Weights of a small segmentation model: encoder moe soft.
Rows from block 15 of the encoder of a small segmentation model, named by matrix and row number. Rows with one number within an expert belong to one neuron, the router's apart. Each number is 500 + 50 x the weight over its row's rms, rounded and kept within 0 to 999. All counts start at 0. Numbers have three digits each.
Before each expert's rows are labels from the 100 images, of 14976, where the router gives the expert most weight on average: "top examples" is what is common among them. Only what is clearly more common there than usual is listed. The data: small renderings of single solids in any pose.
# router: slot weights (encoder.blocks.15.mlp.router.weight, 32x128, trained with AdamW), inputs 64-127
# up: expert up (encoder.blocks.15.mlp.up, 16x128x128), inputs 64-127
# down: expert down (encoder.blocks.15.mlp.down, 16x128x128, transposed), outputs 64-127

# expert 0
top examples: teal
router.0:444495539466511543436538458454580488470453541448450649545605458404492490587534528480493446572499581444467502550576486524538476465537579451564489499524423498464401478553442554577550541526500541
router.1:609514492460555502451491472458552525509520469499583501548568398529521536551434421479508466543418468464519556414573487516357548532560553511530559489528465459496606378519453572535462567477426448
up.0:515541509569454505437526487509506566461453490502569467530502513506446470414596467431558485572502435529521434448406476503482432501403485589580502470482471491491441573471527414563487468460403463
down.0:531584443443469525618502485486449494508487544492444452558478430483505518549440575516538467523478504549510500521536453539538586437529541455449425461540499406525549464496581494473554459532534506
up.1:559480500519474510435476547573484348463484540555542462558446476531473498422529498400445480451581480563407471521497410503443504559477507550572531569570483508541459473356489565444593434527456408
down.1:468492552516529529459458510509573613477501520532465524508475475475505575435494463520548544517453475500466536527555590580547593549610475560475508463498413541417513537578477431506525538357513473
up.2:474568518508557499493550536556509438517447463503483530524538466419441505451562502531529465490460478465485538515437518590470469471516461539475561533479636550466452404471387522514510606526527513
down.2:559390568531466530527544508444423556468539568525479471424546484566488441469599449501545529532550605561465538516533447557407567558477531499449477447552508565456591443420435555491506462490476462
up.3:490497414500490520544411487492498516512510444521485440557444577514463483453482619439622513490489533500492529502573464502513588436507422456409461471496557529451440580556527442438397479545528476
down.3:436474491489427577550510466480537543538507415484426475504488502446499482549430514473559542558529451591506476516527525513518527548564472541604426535519565567439592474410399563447535496550468438
up.4:498491508456565448500570577600501557547524504471494580501502539553543498520374509466528450504452479564484485497493523556592395571464440555497516441516498491471462435591475444537498561473526538
down.4:460461438451422580483342484487522400464478562480365474591544465430554435468509493486454563577442516480489567444434470540487544412522450547521518442457580466470480437534474437459507532509513507
up.5:516468620523504412517514420435477464477494511480496499516505569557500496486516458584503559568455597543510529598486497543468519513529425522519575499454428477568554499580521497456462466470522506
down.5:524520396477513458524538592536470548519458480458544532455541447462519464561300562504481444385394495496513427446475507491496449530548504482422454524487529548545455494536468485537501476493494560
up.6:546517490558517494485463581516563486488587459541460500526551521532499542508511515497446519561485560453481486491445482574568487596493436430568472430444586586501520346438534551542437605564517479
down.6:549402494447445452512584500508461501579471550536474534462500493543519470490502526426565388512417464535506487510470506530443477504509463508457500553552570439494519603383388504533532400442516557
up.7:517529417517418506499442569551507375446487551435524441455618559470547515496645409513501567519492494558472457528457486566503566497497473531544482445489463516526459528475536602500533438457595463
down.7:442480527540504550385501561473541472450453488469444584488501458505498492487515511542481430459554537556543572431452479510559455437519474554495451425544632482536512528407485483503499467495477471
up.8:598500492535570545514537540556513501477563555402506511451517473379549533458476433524492473519494557554492528527556424553476411513573567487395478600517583482560541446504498443558526501462487450
down.8:417493430451446437516486495477467440546409393468522501556445496519493528519541542444471530518400578524528492442503524471523564418534500453563599379580487597532465551534497529466586497497529507
up.9:519437479665512502616470490477513529430554446514506391524478420589527480543452419471438470486487505479524537448621529534469450544533544559506550535495443632400583532522575504553515545483458520
down.9:511546506428507526434538470451523402581491506524450593442519555520457528495499531570524436408401576554537556443473520459385464496457433480451486484453578420564490500454527529504399498557424469

# expert 6
top examples: red
router.12:511575422451540598605501601536497486513497577501381531521414437502494496573448563414560509483525508488518536535478530458535526530434541489458493444527532566536470457426536500464594472426661561
router.13:444539487474498522502490528457496511464482476563422550447528532499477561574494521475520468529477526502541470504553599476557480453454470580533533489476441513466506493558546480486533476556541503
up.0:471578481484537528480443502471525496443538570548531463495450570502530480592432510455494438514465538529461497597529569450473456474420585516544473451464487412515367392608546520417491589469548524
down.0:572536413560463516496532542580494447504491573542557471404563535515520507499460448561602469427526528511503556509527468477476455575556529503422531517508468586496529471464461451542460575454423425
up.1:617389531458532473561497501524539411585490549553474546506526528495430495552458470647578558581589495460524439462418559484478543531492462557510574543527519458506468523523577526501520577406503542
down.1:506445589423542494512460486568568413495473428526486448509541570541533481496496487476521562497527495591551578463512522484471539489446560431505422370450426425489498510591493513568489488464522484
up.2:495443568486616481564510643473533461547518377517513445475575530537507487534648511496506530433552535615482533541502547446455477411483475517528540425514529549518597490585477446563453471551514547
down.2:486576445510468555557515564463485540452486598512469481474481453542522550551530484503456434478526512519578409458459504582469555557516550582593416532368454546488470461599490525523467541447444432
up.3:509518474453447584531535490390505480442459383523374388548439464490527471436482469443505552527524481542444502537529466527454522469531580442502461486500515531464424404485530596520435492455532475
down.3:492534499517401392409541497509537524552495516517465482396544434501432488442471442483518444432578444445549419394518512468522415472570446484437544495580491439422530511539485396449446565502523474
up.4:419520534612448498431515471473582556513463539473491578505497517482504490415487480526415451562469515466495476511473595412473505513500448530511536571512551438483473528559469494529509414510594508
down.4:491440483449425465582467517480432542487477471441438529502470472544442557495532466463550582460496535480464516619440436536536563444581564447442451474456485463534563458525445532480586452432492525
up.5:470542405564435535546409472509549447515495517481505541418413583595440495522544552537474422483510492530489397548484501474377524586500492499498524518619503526501554510503466439508591546481529543
down.5:518541408525564456565490427476509530483439430483557389578493538553573536490558519452478488510464487349663568515550525527511561460537392479527538497492543483534546534492497517497481573541511437
up.6:504441533525514519489517548507588430553512401552428503451511477597469535510526483537489397574474541510452438540476535578519593470432477529427518424533496547529429559437495490465566494517497488
down.6:419489433463544507493582450558482467498478551440577459610559610425564465490549488444469536533463449494513517517558529424412508470473533469514515487430470521510444526499590467580447483488455504
up.7:567562447593545408499425461409477538456490437446578505508602455465468450479537509484472454468441512467532513596497557508542519459423412512448482518493503502491579366580523517435515503569503420
down.7:502443527475537458520485514558568584507594598480485525519547521455500486487458485440540402492562491477521462598455403559532490468503510578575501535447504496498567485560441550597398512435512518
up.8:473490555494536543525556483553539484437447490427615477497507495498415516402550537536492475508422482524487460506598506446430509500481393428514426422425553494513440542546542542531488508481554551
down.8:499454505474541518441566525499440478396523506522475517563418554514497569447594458528565511508427438490539506543528531497548325541520478462498505464581493530518536487572580478474430465408467458
up.9:591573461476568515398475445446443503503498621520572571487495544532525516512483509495528518448400464448490517407556502509380511433505555509468539496519529536514534446376617475465527565515524533
down.9:516475355562478465478517446486579462417515422560526397489533558581462511527551541497505514582466462557527524504497416523487554528552575490451439503419409598487489500475424425504479472483425572

# expert 11
top examples: orange; red
router.22:367566443408457529540533464597573502491485460502537447458496523470538567498577532557490465441507484518523530405500594467408427490502529570406518506503470553473481530570542505431519416518500520
router.23:495499476480459523524558515486569507420475524434561534593552442590554437469520584486432498473448580480575547475415523563412496475471484527518543452448495567470537477469534551476507510524544461
up.23:555496479452510554488485501474496507599545433562504510515449466482517488489506562552351455508446428395612521446402367457470605505441439508486524487496591546553453414446443432444420443474470430
down.23:513470422474517560582456389501462469533504509567494445555551530469473475492585493516546499487517540550374419540508565456508569437438557490469502413436553506598541465539428521569525604515459517
up.24:478538487525506480410624537493465448486535495438410391510494525575574530483484461491486518481496502461429545573577456547487443538459569549562461470436550478595453473509578539508554529497507565
down.24:516461432515503479517520544439515541606488464506526503426509481472362541475542466463516463488468466475493490469498539497465396512584539461476453528531463472396453463457510459493448536524483503
up.25:480468481534497506479472595476511549470512484487572446435490436556417490430530475558464460440479486544552515516400483391560470599502473532518497551488457435531541555536511459464558504529515450
down.25:557526588427610526492431444511585411495395543486518470485528588524517474515576485510414472485560442440484400451513500532484474527506569584541497409488548509598506443470473486556466475451566543
up.26:492476466474494540499444540536503448449532498503422504520593470598481566538568516478464561460382404540451506486427512453469543500441548523541490511502486435545494432398551576475586491491532510
down.26:524484495512508545546507511596488467387377417460397484530425510557551488441455467514539521441455518492505559476594460454450500491554491460541483550640512530460455528457513449495488604512526509
up.27:522548480614485518498493530524519489467535535466461395528558473511498511467478512523459508454505408504530493488581553484537501470423553555490509532595513452499411563505561480435603516526462456
down.27:487535449540505507533598409512424502479473503478499548388472495446460504450521537544531434403419441439514505537464525634506410493529477502423591524504406542543516491552445478470572495470343515
up.28:522514470501566530516529439556571526522599495526380474556444473416544439519521560516575454443497456497508488523399486552506435553539512431501381578505489583505472557480457496560484412514406549
down.28:503528530558550459354466478414487495519559563540559565500520522487508530518546411472588499520523495500585470465431485514532473422440425526456491510539530491558453485580461472438546559564558427
up.29:493574453479465504496489538521457501462585541472496445515494467493581449530443495452445532496519478584409527456559443432418524534453543523506520546512515507514465520462561570519497540445507566
down.29:572494472614451486540522525512503503595451469445466521421492440572591527468513501470518483494427429456464473498513492525592544585568545469565500464538561527476480436422407389499405499474515523
up.30:441520443427554507543581456549487571484536479478466529526531414489540508421530593488468452522460500561549556516451454565462497554488504544620353552537468460507498528519425528482521465527581550
down.30:535513495584549364436555451550393464502484564577547506534380556468473496512488557461553570541392503544509478448555526413421514506519490458336601450490520419498536448473509477553569482575470506
up.31:544477585376416456386467547625526581616500433460573509488496496463481538453524520575581541492529537469559454523504437511443560489500525502442508469475473511434495496480433506525487413472396468
down.31:461491470529485518490501397566542437475592525503477620476459494600473579557534524487471482429507500554518504519525560508543463523463480543556436440498583526566452513508554514492478385592570529
up.32:526541436528484421475492523509524392507496439501496367547564531470545503519488481524415454502397496485575580498421444581501499532474615463537529474578536494482492452472441555526411410495422470
down.32:502547450527475567511496481442536458432552608426486514499465474455554567513520466539589578507457562484391473591483507576496468495579530551456484574583589443585498399506498514402550533521530543

# expert 4
top examples: white
router.8:501578477377481435506428473474486583482525548603441455490574525434491478560515461435526598499500487481465546450515466505536484433528519589501546490488519515480476428525491471485462545534551531
router.9:503506505493533394517451484487451482459484509519488465493476525513554543515509542524460566587517522646438474492563499371474469495550536453458538485514377468476548478529526464474487471535457549
up.0:459544528499505470601561512525452534507478472430531481500549504561454530518490525563496440441554485489628533543451467622517447456493529494405452490495399528583519552472539509477497541517571397
down.0:539554483564575515487515479523489471519551515488515516483471417549571462483450543451515577551481558477418461508510499513489506543502484516521541497565485569527495437461533427518599502495441547
up.1:510371433478573540430453520437540451466538573498478481535499504417609518503504534476560567436478359512593534516407500449551530522452525470449472493497548462527437507438556515444509461394510505
down.1:484663552482495443435504530569452597534423583498491481497550527460539386518530506501388483498554490586370495472594609488510602477558484521528496549493585527502555566456527533492485523448540499
up.2:405456510522487540504433567534523595524433411474443549487455477510492550468454411526511397508503543575471516481562450468544568381533469638477492493513544513523520394563535499517621422470460510
down.2:505527596497462596547485492599567499520526564490468471539562491505550435531558552464516420403411504558519573582543495545495597449493449523442414529502592513505489461463519407487492536518423612
up.3:468543526410430574533550469423493512461484447401458440473466497520437494489456519444465451506519406551421504440488518565461485363437398469526535537505560506513511519555581517527536524491456532
down.3:540434520536456500606468503430518480510426515481459502409485490507400466543509539474490432434508443438449490548419499509429428560542457474573500474563416548521585477509526493546411616534568489
up.4:413493521581566462582486518399538602492500480557466474549421604473457449546464491522446511443553476467492518494530599524520487449477498490477417572423460424529535475535571485573520477580539489
down.4:613471461540512454527544496404467482431565400543452595473567518553433492499520453438485484535549426451488468489552497423518451524592487378570503490514515493477432556522555479558427467478436498
up.5:517508477584469500503509422472489491458513507464415571477508509549485428510547582529371557499503495435508553525543580617534508540500454591436469551449456539545570492421551492482445524421560458
down.5:458577478481498528435499466470404418453438482497561449506527483509536529385542489484465435517346494430471515454469353499509565582476485520570489514543583516412565512541477397501427475530459440
up.6:463578432558542544530448546396568489526483551550514484528501536458500530500600575479494466524526546518491502482544523488489458437537502596549448515513422440562516531595529492528467557530433551
down.6:565445439442498527467491504496445537479540478519469542506502499567588526438564447508555394477516429525482536417511426502546623396527497563468344507488549523544572521497470524494531476441557534
up.7:528511521535459470536435499512601478487563504463386397542495506567550482584450444434496498510402530497500545605437463516598544517534489423548513539408383486383489504548453508488528460414482559
down.7:530547491483525511478510587498557472522543489504511497470402507485494517534431507460537570503459580451464573536512427506534535520492567438464551478549500559568510494485572512509459443496428500
up.8:561499474526557446566407608489540577488487444559480475466604528542504453559517478548589493496546600548401532569539478434459488412456422493431456521499549483410494463572481458503527499556571442
down.8:524475488538542422426484466504585451458421590588514497498442567559523551520400518538474562422468406554555515499450492470553474499557467520525443513531513513530572504488450554555459471515410527
up.9:501485517499432519576466473431485483431638469524418572539577531446535485480475415421533492606571508466501464488461433407578527456521605465526496487528451482460510521557523483481561554525498497
down.9:453469474369522532488617539556535533513498437481388524511466430431457488582440470495439481452558479515546465528546499459642463451520453479473408532490596529553586477423529499522469526401533525